A small segmentation model, trained from scratch.
Model: 4.78M parameters, norm groupnorm, activation leaky_relu, widths [64, 64, 128, 256].
Data: trained on simulated stained blood smears, 48750 training examples, 27.8 epochs.
Rows from block 17 of a small segmentation model, named by matrix and row number. Each number is 500 + 40 x the weight over its row's rms, rounded and kept within 0 to 999. All counts start at 0. Numbers have three digits each.
After each channel's rows are labels from the 100 images, of 14976, where the channel reaches its highest value: "responds to" is what is common among them; "colour at peak" is the nearest of a few named colours to the mean colour under the peak. Only what is clearly more common there than usual is listed. The data: simulated stained blood smears. In brackets: how many of the 100, against the usual share in percent.
# conv: 3x3 conv (model.decb.2.0.conv.weight, 64x128x3x3, standardized in use, each kernel summed), inputs 64-127

conv.47:521537497460477485554483493466481449470485502476516540452551556448554527471497454436501506477427504537655544483461552496504572533522504540461569453513354471499494479476509536472543476412503519
responds to: no large cell (91 vs 14.4)
colour at peak: pink (90 vs 44.6)

conv.49:537505516510509571469474477404432516561490459546510502473514509432495515478464469502478506465505469481536500530527524512484496460464474425511485493497492480578487456499510477478527481518462420
responds to: teardrops (55 vs 14.2); no large cell (39 vs 14.4)
colour at peak: pink (98 vs 44.6)

conv.54:510515465489515461480431476478552509523511523483505468484555549527498516482505504495448540511466508476647563521489506579501482536530492425418508494515538508482471483509468489408428505522494459
responds to: spiky cells (59 vs 14.3); no large cell (38 vs 14.4)
colour at peak: pink (74 vs 44.6)

conv.9:457481541511458541444493523493480514476438535555498533538439596394421526491515471508479505453494493447460464477528509476487484525477436451518489472496588496498535475482599507494493504527468482
responds to: no large cell (40 vs 14.4); spiky cells (33 vs 14.3)
colour at peak: pink (74 vs 44.6)

conv.44:432459496461508534461437504484492484522440506528523468484459480500410544468470460523558545517544464521482487484531506500466509546548459490451503492513514577529492503484459532452539582506578507
responds to: no large cell (50 vs 14.4)
colour at peak: pink (75 vs 44.6)

conv.48:465528469517501503495452467421520503504536461493534408542570477397480451480552528515463427484494555500567508573451511502496455512476530411394437523558440465493438513506510486442527523503506496
responds to: crescents (47 vs 13.9); no large cell (40 vs 14.4)
colour at peak: pink (84 vs 44.6)

conv.25:459502482486453543497493480500465480504536575556515507512472500434514526522554486539477555509520346427435446465623402428512529459500474487495506482471555457560508568503510496566524496531485569
responds to: no large cell (50 vs 14.4)
colour at peak: pink (88 vs 44.6)

conv.53:489523477473430506562457445572531477512555534492458458489503509463422537497600517511525479578519488478536403493497505521595488469493518439484444549497483510510497483471471451547420494504479476
responds to: no large cell (51 vs 14.4)
colour at peak: pink (86 vs 44.6)

conv.28:512495531539521495459486547480516449481481496605519529570522466512461468477505489502460503498435504473484535474538488510532524493462476500501460563576539515486502459462427529437491360513471468
responds to: no large cell (80 vs 14.4); crescents (37 vs 13.9)
colour at peak: pink (80 vs 44.6)